{"encoder_arch": "mlp_mixer", "image_size": 40, "tokenizer": "word", "fusion": "cross_attention", "decoder_head_dim": 48, "decoder_drop_path": 0.05, "decoder_cross_attention_every": 1, "decoder_tie_embeddings": false, "beta2": 0.99, "eps": 1e-08, "final_lr_fraction": 0}
Rows from block 6 of the image encoder of a small image captioner, named by matrix and row number. Rows with one number belong to one neuron. Each number is 50 + 10 x the weight over its row's rms, rounded and kept within 0 to 99. All counts start at 0.
After each neuron's rows are labels from the 100 images, of 14976, where the neuron reaches its highest value: "strongest on" is what is common among them; "lies over" is the class under the peak. Only what is clearly more common there than usual is listed. The data: made-up road signs on poles.
# fc1: MLP up (encoder.blocks.6.mlp.fc1.weight, 640x160), inputs 54-107
# fc2: MLP down (encoder.blocks.6.mlp.fc2.weight, 160x640, transposed), outputs 54-107

fc1.30:58 49 62 65 46 41 46 65 39 40 51 54 40 50 41 28 34 44 53 63 39 56 49 51 61 46 46 36 38 59 52 51 52 47 65 41 50 44 51 61 37 50 57 68 30 42 62 44 33 60 51 61 37 53
fc2.30:47 53 27 50 52 51 54 29 29 70 62 47 44 68 70 52 56 65 48 49 65 37 36 46 35 37 50 49 66 39 50 42 52 58 31 61 56 57 45 43 57 63 32 42 56 46 45 49 61 52 57 45 51 45
strongest on: pink face
lies over: face

fc1.558:51 49 46 62 33 47 57 37 56 44 46 43 59 53 55 48 46 43 56 67 28 55 32 41 63 31 34 47 53 51 58 54 46 53 67 43 49 55 57 44 49 67 53 57 48 54 50 32 44 63 47 51 31 46
fc2.558:42 54 40 59 51 59 54 56 51 50 59 58 55 36 45 54 42 43 75 38 64 49 45 56 56 55 53 54 47 75 40 36 47 47 41 56 48 33 48 36 55 57 46 47 55 48 41 52 60 39 41 41 67 54
strongest on: white rim
lies over: rim

fc1.84:52 49 75 50 46 70 50 55 37 54 50 50 54 53 54 54 37 44 56 61 56 39 57 40 56 53 59 44 38 37 46 51 23 37 55 63 57 70 48 51 47 39 52 49 64 66 44 39 59 55 39 51 53 58
fc2.84:44 50 37 46 48 67 59 54 52 36 72 52 47 39 68 45 56 53 43 21 54 49 43 48 62 64 45 45 40 68 61 38 44 38 61 58 50 52 39 42 38 51 46 39 54 56 44 55 40 48 56 51 56 46
strongest on: &
lies over: face

fc1.6:48 50 55 52 51 51 75 51 59 54 53 56 57 47 47 45 60 55 38 67 66 58 45 42 38 54 40 46 67 37 47 53 52 45 54 40 72 53 33 48 43 47 40 37 58 52 42 68 42 61 42 55 51 62
fc2.6:50 46 36 43 54 38 41 53 67 53 57 62 50 36 49 51 53 51 76 56 54 51 48 56 66 33 41 42 56 52 35 43 43 51 47 52 67 57 57 55 51 52 58 40 51 41 30 55 67 42 54 51 55 50
strongest on: triangle sign
lies over: rim

fc1.371:40 54 55 40 59 60 67 56 21 56 63 57 47 55 61 52 38 57 48 63 34 53 49 48 41 27 57 34 57 43 61 49 40 40 59 54 49 50 43 54 56 50 48 39 57 35 48 52 35 31 42 53 53 66
fc2.371:33 54 25 64 47 53 44 50 62 33 55 45 30 33 32 48 46 61 32 33 43 53 52 43 56 56 47 34 50 67 46 57 46 47 51 47 32 33 42 33 28 52 48 51 56 48 66 51 52 34 60 53 36 44
strongest on: &; teal face
lies over: face

fc1.611:42 50 51 28 49 53 66 68 55 31 22 43 36 59 31 56 40 37 59 43 52 52 48 48 40 46 56 59 41 40 52 55 49 58 66 66 51 50 33 51 46 51 38 51 57 41 60 43 56 45 42 49 40 40
fc2.611:50 62 27 57 42 45 51 35 53 49 79 42 42 40 41 48 52 60 32 46 32 40 41 67 52 47 49 39 48 67 42 46 43 61 52 52 22 46 58 42 50 65 53 43 71 55 67 50 55 50 52 41 49 57
strongest on: triangle sign; white face
lies over: rim

fc1.255:47 48 55 59 27 53 54 46 36 38 52 44 44 55 61 46 63 46 38 67 54 46 38 63 50 31 52 42 52 49 48 47 68 40 40 49 52 58 42 59 35 54 52 65 33 50 42 47 59 58 33 42 45 64
fc2.255:64 55 59 70 33 60 38 49 47 58 43 43 67 39 38 43 48 65 42 65 44 38 39 44 52 51 57 41 61 49 56 53 29 45 43 46 37 44 48 45 51 46 55 61 30 46 49 57 48 37 48 51 60 32
strongest on: 50
lies over: face

fc1.14:54 58 49 31 48 43 48 50 36 50 40 53 44 38 49 49 29 52 60 36 66 70 38 51 54 48 43 41 56 51 67 58 52 25 59 45 48 53 30 39 38 51 64 35 50 36 55 44 27 52 40 56 45 50
fc2.14:48 41 52 58 58 46 54 51 64 58 64 44 56 60 53 59 60 47 50 58 46 37 81 39 40 50 59 52 43 32 44 43 64 76 30 53 55 39 53 55 55 47 44 57 56 70 47 52 66 44 59 43 43 49
strongest on: triangle sign
lies over: rim

fc1.617:61 61 54 50 61 47 60 50 58 44 24 54 53 44 47 53 52 55 49 56 52 63 47 56 52 36 49 50 67 41 65 51 72 63 58 57 39 45 56 64 48 58 43 56 55 48 52 51 37 42 52 55 48 60
fc2.617:56 46 39 55 42 65 34 35 44 63 68 50 47 54 36 47 43 46 33 52 34 43 44 43 66 52 44 43 49 73 38 35 55 50 42 44 40 46 36 47 41 53 38 49 67 58 60 41 59 37 49 36 53 61
strongest on: triangle sign
lies over: rim

fc1.482:60 43 30 64 33 39 54 39 59 35 50 45 45 53 58 44 63 49 61 61 64 44 50 57 52 53 47 57 33 57 57 52 53 44 59 47 50 56 51 41 39 66 46 49 66 58 47 44 47 52 44 59 36 52
fc2.482:41 55 54 46 47 46 58 53 38 52 55 52 42 59 66 55 49 40 65 52 63 54 51 55 63 50 49 35 47 62 41 39 47 48 46 55 85 55 45 56 64 48 50 50 45 45 42 57 51 54 41 49 59 36
strongest on: white rim; black rim
lies over: face

fc1.377:36 58 51 76 58 65 57 58 38 45 50 51 31 71 39 54 50 32 45 47 40 42 47 62 52 33 57 50 57 43 45 45 53 58 59 52 45 55 53 47 53 33 32 69 50 51 34 54 53 55 44 36 49 34
fc2.377:56 47 51 55 38 48 51 53 39 46 51 46 41 46 44 35 44 54 46 58 59 51 32 27 28 67 43 37 53 63 61 51 55 49 52 37 39 46 33 43 37 63 45 37 40 56 58 37 56 49 58 52 55 59
strongest on: triangle sign
lies over: rim

fc1.228:48 54 46 50 58 37 51 42 51 49 58 43 59 40 56 49 34 63 37 35 35 51 37 50 40 61 39 46 35 68 51 64 53 45 77 31 38 43 58 35 41 67 50 53 42 46 57 45 18 58 54 44 51 52
fc2.228:41 43 60 40 53 48 53 52 49 57 57 53 35 64 63 41 58 38 56 62 67 42 73 48 40 32 57 60 44 41 53 37 46 55 40 67 63 32 45 49 48 39 35 44 56 52 45 34 70 45 37 49 48 59
strongest on: white rim
lies over: rim

fc1.424:73 29 54 49 30 47 56 43 52 35 62 53 45 48 52 28 55 53 33 77 59 46 34 69 49 36 48 35 66 52 74 44 57 49 61 44 61 60 46 48 54 46 46 39 42 54 38 62 52 34 36 52 54 57
fc2.424:58 51 51 36 52 68 48 40 48 48 45 53 65 57 47 60 49 49 60 55 70 50 59 40 47 37 32 53 46 45 31 48 60 32 32 40 62 51 50 54 54 39 54 49 44 53 49 62 59 43 59 50 47 26
strongest on: pink face
lies over: face

fc1.153:43 41 55 61 63 43 50 51 57 54 41 52 49 42 53 60 40 50 28 41 56 53 64 52 69 62 51 60 69 43 34 61 43 54 56 38 60 43 45 46 66 56 65 50 50 46 53 25 39 54 55 57 48 51
fc2.153:51 51 54 42 53 66 60 42 47 52 61 55 46 61 51 54 54 46 83 45 58 46 44 37 48 40 59 40 47 54 57 40 64 71 50 57 56 54 62 58 35 36 47 54 39 37 56 69 67 60 49 54 57 50
strongest on: triangle sign
lies over: face

fc1.279:49 64 56 55 43 43 75 43 48 53 58 40 45 50 55 59 59 37 24 55 54 58 39 54 56 60 45 53 62 53 64 64 62 50 60 40 59 53 56 40 79 57 54 54 49 45 45 49 40 66 62 64 49 51
fc2.279:58 39 46 44 61 53 28 48 42 44 44 49 63 53 52 39 41 55 78 47 61 43 66 56 41 36 57 58 52 47 45 45 64 66 38 51 76 59 40 56 40 33 46 47 38 39 55 64 49 47 47 48 52 47
strongest on: triangle sign; pink face
lies over: face

fc1.205:45 61 58 33 47 61 49 38 50 58 41 72 42 50 33 52 36 57 58 52 59 56 48 44 65 46 55 47 48 27 46 55 60 55 37 37 48 52 67 64 53 52 36 56 51 36 43 37 43 46 49 54 59 52
fc2.205:46 57 38 60 42 68 63 56 46 59 59 52 35 62 45 48 68 73 41 58 49 42 41 46 48 51 51 37 65 61 62 39 63 57 49 55 38 43 57 37 29 59 52 59 50 37 48 53 60 26 41 49 35 54
strongest on: &
lies over: face

fc1.531:48 71 54 61 49 48 63 50 49 32 58 40 54 53 51 65 56 58 36 38 47 53 66 35 58 40 64 61 46 41 58 50 48 43 51 38 40 56 46 49 50 56 54 47 54 36 61 62 39 69 37 46 42 41
fc2.531:62 48 50 55 46 65 62 42 35 55 57 47 54 36 50 40 49 50 45 54 65 46 39 51 42 47 40 50 53 66 56 48 46 57 44 44 32 48 42 47 41 55 52 70 49 62 56 47 52 43 52 50 52 28
strongest on: &
lies over: face

fc1.139:58 47 49 58 53 52 53 53 60 73 52 39 43 58 61 48 64 31 52 48 34 45 51 61 61 42 55 41 55 40 42 78 50 68 64 55 40 55 48 60 53 54 64 54 41 34 60 51 39 60 55 42 31 53
fc2.139:53 38 46 49 60 46 47 52 42 27 37 50 61 50 42 57 51 51 37 47 51 62 38 39 40 60 47 65 37 52 58 26 41 46 45 39 71 44 42 45 38 44 42 50 49 51 47 36 57 44 51 55 63 40
strongest on: white rim
lies over: rim

fc1.402:51 50 65 46 31 54 56 50 43 23 36 41 48 35 49 51 40 55 30 64 53 33 26 40 68 41 38 40 68 58 57 43 56 37 37 54 64 48 49 56 52 38 39 46 46 52 52 26 53 39 38 55 43 38
fc2.402:49 41 36 60 45 60 43 37 42 66 80 55 72 36 54 40 41 65 57 59 48 48 47 60 33 62 38 58 34 53 49 44 40 55 40 44 51 50 45 63 54 44 50 61 48 57 42 56 60 49 56 52 72 46
strongest on: pink face
lies over: face

fc1.395:66 58 22 49 42 53 39 46 47 56 57 49 41 64 78 50 48 50 67 67 51 44 40 51 53 57 49 40 40 51 49 36 55 52 51 33 44 59 41 43 29 66 53 40 57 65 64 46 63 31 43 54 48 55
fc2.395:35 41 60 45 59 29 63 62 44 47 45 59 56 45 61 45 49 44 49 60 65 50 49 55 67 48 51 47 42 43 49 42 52 62 48 73 78 46 51 52 65 37 44 49 38 31 40 48 31 52 40 54 49 50
strongest on: white rim; black face
lies over: face

fc1.300:55 37 46 45 40 50 46 51 36 51 42 57 36 38 52 55 69 44 63 48 50 46 40 49 42 62 51 37 50 38 63 49 53 49 49 62 38 67 49 58 44 45 28 40 32 46 47 50 55 54 33 61 56 61
fc2.300:47 54 34 37 55 53 47 52 56 35 67 31 56 56 54 41 41 72 51 55 59 52 48 50 63 46 43 64 51 49 48 50 37 43 44 39 64 39 41 48 42 38 52 39 61 52 45 33 60 38 59 46 54 30
strongest on: pink face
lies over: face